A small image classifier, trained from scratch: activation relu.
Rows from block 6 of a small image classifier, named by matrix and row number. Rows with one number belong to one channel. Each number is 128 + 24 x the weight over its row's rms, rounded and kept within 0 to 255. All counts start at 0. Numbers have three digits each. After the name is the row's rms in percent of the matrix's.
After each channel's rows are labels from the 100 images, of 14976, where the channel reaches its highest value: "responds to" is what is common among them. Only what is clearly more common there than usual is listed. The data: made-up road signs on poles. In brackets: how many of the 100, against the usual share in percent.
# convs0: first 3x3 conv (model.blocks.6.convs.0.weight, 128x128x3x3, each kernel summed), inputs 0-127
# convs1: second 3x3 conv (model.blocks.6.convs.1.weight, 128x128x3x3, transposed, each kernel summed), outputs 0-127

convs0.41 082:127128138123123158124155090105122134119142124178106123079151084116163151109127124118144120070157155094103119133159110143104149129124132118112116131088100122116120104125169108094110167095120103076163142087105076160124116149130085150130096120152137099083108144124163125147129109138129080127135153129122087105109164108181160115142094117148138125141144088113154141108097101121131110122120
convs1.41 100:082138082129115132129124125148129142115078128124079099137154104115105128107123155129171101151123117095135137129157139152138088109144145112132169116089128144138166137125124084144124137143114117095145138093143139152122146116109121130140156111091119134170123129069118129135092078075128176173138107158152120139105181099138111147144194126166143119146133116144168107117159122119111103119103
responds to: triangle sign (59 vs 20.1); P (29 vs 3.4); R (29 vs 3.7)

convs0.61 107:116106106157144200090117123107124102131144107121090162125127122132115155150109121104122148104141080132127130086117121132069148104109111150145123124164167103205139150114118149161138102129103098135145144111160115139122143068129089136120118125128101140068112141147114110105117097098134097116118114109135076181135126111128143138100104127111100137128133116136099120120099143099121171101123
convs1.61 104:096150108169120131100144120103155114162144115103115130133126105126163083111151189092092097108112133169127131134078093124145108133139150137145127152161092123141059110105148129135131155100151129139138142101143130146107122115107158102143126118147136127142111093130142099141155120104119119152096150122098071100165130132050135127123094102139106105125101133097133155123107112150120174160132
responds to: % (96 vs 3.7)

convs0.16 088:107113142118112125095096152110106103117116137135121119149150109152162110129093147163139158138128138111141166099167112115118153179162125129125094132101097115111138079129161161148131078116097090127154137102115131085082118115125106108140119108140119099143118121099134118138150111130158143103077138133140114124095177189124132097103124100100134125141123072135102165085168140114131129162086
convs1.16 092:117116154165103099122112134144096118120141152161168122129076140148116113101144094120150150117135096126099143085125112141095085118120115140098147156168134141151141136083144140164140131149177097075127117129103126189125122164116135130168163136122146108163121122140119110136114077084094168084130157131117138165121088139153112144099133089132097117130094139108133154136150120154109111108108
responds to: 20 (34 vs 3.8); Z (25 vs 3.3)

convs0.120 106:132138141120093123119105130105126145129157094138101139099165100102113154152081118124140113125131201122119161115126106127133169112125097112150094125102110164138170153124108138105138196091134119112081104136171113076132107116140113153144133109075149148113125146149095143139109147136167091137077137128147116144141160116116123118086116133111147118077095141110132157109096163150121130125130
convs1.120 107:133084139152137094161139132161104113114140094087196094114110125134118104098100134093142115122135132096132141098122097152140105116159107142136147127136091139120126140099141143111107120114122136136130118138102147109116112133112117098102168158108106100158165102111077115099090105154071181104150137135100111122135087100174141163165161141125112101124116101140100173136104109114157102145132
responds to: ! (41 vs 3.3)

convs0.78 090:117141123139094153106078099107156144107142141117128153118093122158090067118108133111167109159109083097166138130141103130138120085098124108154124128155121139117139152121140160091122154130132154178143102073145133092153133147127136144137109136117147126118149137123114093127132129085082113103096128134113096092145160148130143080125088136169113166110163105130103144095150153124147086148130
convs1.78 099:115151134121118127099145106126163132107159137120137128165092134126131147129139105083128126078107147149119149128122127175122121155130124118147080136136125157132118120133083185175114079119131140104099081150121149121098090143070110136116069145117140139153127112114094155148167109135116112111163142159118149130160150172117099116096129111119091114097081100124099167119138117104111112089133
responds to: A (77 vs 3.3)

convs0.64 113:128166120159139128141158088150113176159067132138098130129144118101105154109152139120120126107109126065097120091080146126127100116116163124110096089115133128125167142076149078117101157134114104080167128150143124149146117083123122146129136160133153144129117096131153146148182123131087101131128133164133166122121092105121140144131154156099168118137143126146145115131121093114109092133127
convs1.64 089:129113133140155109127128102153132131143106169132152143154117162093115138105096150100102108097183113092085146117143137132130128090125091102142125133126130144125120126167119156165108120137155158111197118142082146089128116090108168118126135107121150074150093154086124098149131105141124152118112101109125118132092138140105111094118113125134161102160135118146112110105077079143135157090095
responds to: 20 (34 vs 3.8)

convs0.21 097:110166139142144140109130108144128133132089101150148148099139086102077179100125169170162132120149140144108085130110120126134126121094147142141153104152146088140130131118102162135159088117144094149181081152128092152127159183131124142095149151143126096150105122127136128138121143155113182118108101085117108101129106137149121136162074101111144136130131100120106148142104100146112106128163
convs1.21 105:107129104119122147145181139091163104107109151109073162153161108144127170126124155132129142087099131146123151125088118147146127104113149137140135131163076130119127132094128135159159147139133081107120097182088142159160111117104125078105116153103169118124149099124124113086151115129120122093122155128071120104123129132118140121120190137153134104150110119100121122131096107164099113139097
responds to: % (61 vs 3.7)

convs0.122 085:116102176122137125113156115103101131093091118144067105124096087106122122141128138140134142149139167137093141138136114138129129120119138147138143100102087095151183095146115134118151118091116131125128129130130143150191086134120119153052107158126101122143158136133147113111148139163124097150108124099112100169109109143111145118162113154114073110108113153164095094157115127174131143109136
convs1.122 097:125147121158117142147143133092114128125141116117107110082143121126141119120119147115146153057144139133128118158093129122125107134155161135134171149123119158150112102084150125113136124183058180168165132179079144131124087149133154137127145184152124128133132157155162116098140151137135150139116081107088116107121105073130156127160158096156148140111142139109129133143111123143138130139109
responds to: % (78 vs 3.7)

convs0.52 109:120154120126107132087117149111156115086102107111132160102157153105089130118133150131130119125124137126151122109133145060108113120092121147124080087141132099157151124102108113115111123157144128132132108076136141123127113169131159118052216121091126126077142120127157119115142130149137094089103102163132117181105153144094142125133126164126161118109128136130134126123098109113103143121124
convs1.52 082:149138090121098113138146162110114131139132151093117146130131080133119146120136123140133111130125089121151124093126152095094166160169175161131098110114126153133114162146125146158147096123121130136155071109138111146113115105111138135119103117112090147100140149110167139099153155145115111107086135111172128150134096162145119053093097108111138157085149114181152098138164153118137116160132
responds to: cross (77 vs 3.8)

convs0.49 105:105158083138120114069129122125155110084107093170169140097136126089103100088117122090136153120121124120115113135107142108140158134110122110146079153118117111147131135089134144130151129140126119139142096078119104100120082124130164116094152124118146162088126128157103159122136121118152100151149125185130108113125101130162100094090108141177100118095180145147134156093143126100116136112123
convs1.49 107:148142099123117153123131123163131165109130124111095089172097109128130150144139099121104120151067131155143136103137120154142147121138151160113133159153096165103156153103109106141087127095165172176125118159163120159075099098126102132127115117110131102129110132122168119105129148147104139168157135131060133135167140115130145124122169136114118134098155137108143123098100186130146103129101
responds to: triangle sign (74 vs 20.1)

convs0.67 094:146114121112147103177086121144154150102124098144149133175150138116114084116128117145123154131129133100101157126100131138080123109163063130123106123104134088154103072101115127134147112132115087133144121094123140063150151117100130124138158131098132104121088113122105151102131131134143112107168127146153154118147088111111104146116120137150078128119107089135127144131129165071132106094171
convs1.67 099:153141115135178128144146116101112099092125189115136112102168090159087134157129151089103136130122125152122128138174132082145131154145113150136150153113150149164098126116140141179156073124145113103114122140128128128143141151153141174100160117113147124136137125142098196141180139091117127110132156138118108122156141150120153135130137155131152081115142154118146081161150111153124113091129
responds to: 20 (84 vs 3.8)

convs0.106 093:109112160156156154095110128106131112131154108100119159141128133089101146115132146127137153078138117130093104123092093097125112118096114176116168115096115111148108141112100119073110122134115103144152109203141145100122088118155134088171115167088122141122148146119142139131166118133119128115131127142112148122118126131137124184157051142132101145071129098119128136123113121111099121132108
convs1.106 090:132100085090174129110101120118132122140104132095174132155124111073130157119112126167122103166099174106104147142156102123143134124111167133118155146148128118084068159109128122137117182122135112120082121173138140092117132106118137136068150148129128144148120149191099146159137132105117148129140173131131187128103121120126123118108134152098102133144130130133139172130124139132116155142098
responds to: triangle sign (58 vs 20.1)

convs0.18 111:162134111151147100138143087146105151140116136098144147129076129066150150085138143126123143125112159071109144132108134128091151147108126132139107111136135118130118166097075099087120160103113137127103126112133155120146101101124123153120157083140102127163129117139166125176148128114129097097142120099091143109129137163115122127113120132132104089157173150060117079084142144149109114120125
convs1.18 104:134121162138150100136116125120129117102120143126065114131096165071107150107086140112140128119145157087108158112101119126115121097104100134109143114153138108112136136081127133083122176125090152132097122158126175081112120110112134132142149097110084129124111135082131133068077136087147105101092130092128134114117091119144108088123092114131156131084140109144134141146123132135104094127121
responds to: cross (68 vs 3.8)

convs0.66 102:083098102109080171142079140131141159104156163113059095147144111166140112107082147115167149170139113142133117134142080148098120100145142141146112155108110119142103134126121112119085132154124080112143171121102159116121148129112113157087092142074132129106127132113147156134119137098131132142141103121135117138132139115131144147121115134131097164129107111103075107144168147150104091113122
convs1.66 086:090127149116120161132146100142120104120103148151140155132099110129168121140178153123090127142134139136140102126136115125123096125110086147124111096086140138154103083164104082148143060145100133105140137166130119132145146135096130165119160124125181108123145141096120133124135122123113102099087131120147104123126169118151102104162105155150115141190072166098106114129106123124078122107148
responds to: ! (25 vs 3.3)

convs0.55 095:145129132101125124098157064130159172123108092139101150102094093103143128104136141119119114143163126116124099121116096116114115136104118095140135123130159140116151089112109094120107133165119106153148136107121125131143130145105099170130108120174115124134113152117071119143151133136200119134126117184175106139163118139130127145144105104099103144090107166133076153145151118112085084135095
convs1.55 101:127112115112095132130162112120137139111090117111116136129096152147159108155162187126123120163154120136156111162136168141138142157146135173131145125139108158160107139107140038116151123144151110115138154078148148139135128170123109112071173141141133172148131112118110113134145135120155140150131173150165141105162155102107143131128132178129136111157148121127134162140155108130074154126128
responds to: ! (40 vs 3.3)

convs0.19 101:098117120137128180146112123119142115107181112136090122141103119103166124140149155149136082186118177119153152134118096104129098152087105151158131152093147134155125130123080092081133160106125097142147093117149125088152143157128109112157123079078144140121108138135157126155122110131139153166139120124125129100091151113089112103138095131148142099123089166098120146113110131122116103146110
convs1.19 097:108115062115108134103112143143128186130081150157152163118107151154131116132137119151103121135139161152050116104157163144121117096128123112130157137140167132142117142143108149120132108122108103144088145104147154120165154118106134153150126111116112081153095102146140087181099134107118144111152113142119160100129141123125132114111128092157153127168132092154089133185114160119112108122129
responds to: 20 (35 vs 3.8)

convs0.91 080:184125079137175141108134122166093105109114145108139104150139119131145110148161118086145120160153103111131112120089105128103111136134105131153123122128052112126144135118140140101135112166124136147130115124122161121113114125144147091158159135135100131095088102135156142155095124087127111201105116166130114093118137155166095101126088149093159137133123085097170122136122122103128111105117
convs1.91 100:121098068120165117138093113138109138082148196108129128127147149134132092087159162136145126160105127110138092121112140119125144095102143120148117135125142118091143163121094094141115118086110133118162104075146087135147124143099109113154139123093123129131112128093103102127094068143154121151098132155160125085153165129130156114106132128171162162137125155089113115110159122127113101118136
responds to: 20 (75 vs 3.8); 30 (25 vs 3.7)

convs0.87 094:119134119129131118094156161136122129073113097112155126103159178124143120122116152142146111142121107142125098105083120124119121123147150118118110122096166142092133130193143078080140097143141121063126096132150155086142116160070108118121148139131125120096120129132086150112146110156103137097137164142123104165135106113130144115134128097143133120141168163114098158171158125102156173136131
convs1.87 111:093133096100158157139144152103129152128112136139116106104109086143117122126139182143150157114120115125130138151169122170077097154180144106128150153127115131127095115107124125122144112156121126088122075105176114114130103088113113134090123131117101136115148086138103112085154126125131127138095113149149145139138122118093121093117107067118116191115133107099086138133122109173123082103132
responds to: triangle sign (48 vs 20.1)

convs0.46 116:107130119140099118117146111160173108132137156100140109119142110095094108106167142103139182140121099153110145119142118114144179134113148131142115133132146118149089115104098105115122110138123108134146094129126128150111135066155110127122148101104109105142105118115194101105093150146101084115124143156145082110130095156142078142100066072114140104148104145121101149121172121130111114126103
convs1.46 098:160139130102158125116129174135085113112147121170059130127139080126113125092142132142130138133125122179098134106103109080142087143109126125090157137113109145094104092139138108117092136138160102142141112122155089123155139175098146114113141174145102091151132133100142095131096121106109156166138163104123179106119129107096139100085121149129114133131157127158118141121127083146163139121121
responds to: 20 (42 vs 3.8)

convs0.77 092:074125148096135160099110107126098139155109095096108106120116113117155154144136136151129131158142091138147106118140125107126112094136183151115086108133134112139124074121112114135100098107147103168181093147171152085092121094129135109148131133096080161106113151124098125111116131096141099171121134115114098140131132126139113112132104112099141123115115099135097149096118057106145164140103
convs1.77 097:126120110077101141090140113122099126125115152131089146110122089118131097105119138159159146126138094127127130157121119147106100108099166112142119110114134169141140111160141162160119142079131123143126121115154134152137126129136066099125151159145112184110137178158136107150106129099154109122096135134159181147134150168137083118112086089121121124092139144105139147131167118159111088159080
responds to: 20 (40 vs 3.8)

convs0.82 101:148088139109155123127115116160142153081159109124108135130131127087170145152132149142126137141142154060088120132128165108127133148110107155100138098095135110126122129076103127096103133110118127110152132089139137110124119106101125103150154132095128086124124173163126079148140115120160096089142149086122113147108084145129130142147094174112104101076164113150102142112122165120080120125128
convs1.82 104:152156152099124102130120120138144133134133108102183119145132158100140160132112162138128074102110089085113181084164149156129151150137123199149139124125125141103138110130123101146146156139113066170140119186116129121145087126144163127136158106111111106142154097143104129128164141143160106115078092154117114107108132144155106091154147147131115101100124127128158120124132112133115155147119
responds to: cross (65 vs 3.8)

convs0.45 106:151129162116121138085103129124152122154135108136131127093099110087102114149140130101172155122159109133077169111106105124110150094105078115134069124134118084155089168164106107142097110156113129138118117111124098099169161093106126135132124077159118136113130123125143125140118123097155139150165140151170130096119079110131116158110090137132126098088133153122127132102100134175097127125136
convs1.45 095:126123111138075180125130104101161130120138080125162124080143145148115139103166149089096108148157163165143155140114125129169159107127074127121147135140127176155125094136076101169154125160096095142136131131153132104132157097165157127113128114164129130160127173104142091131082114134149116160142140139121136112129133124118149093147128135142149096109129152093124104103161096155129134112117
responds to: % (35 vs 3.7)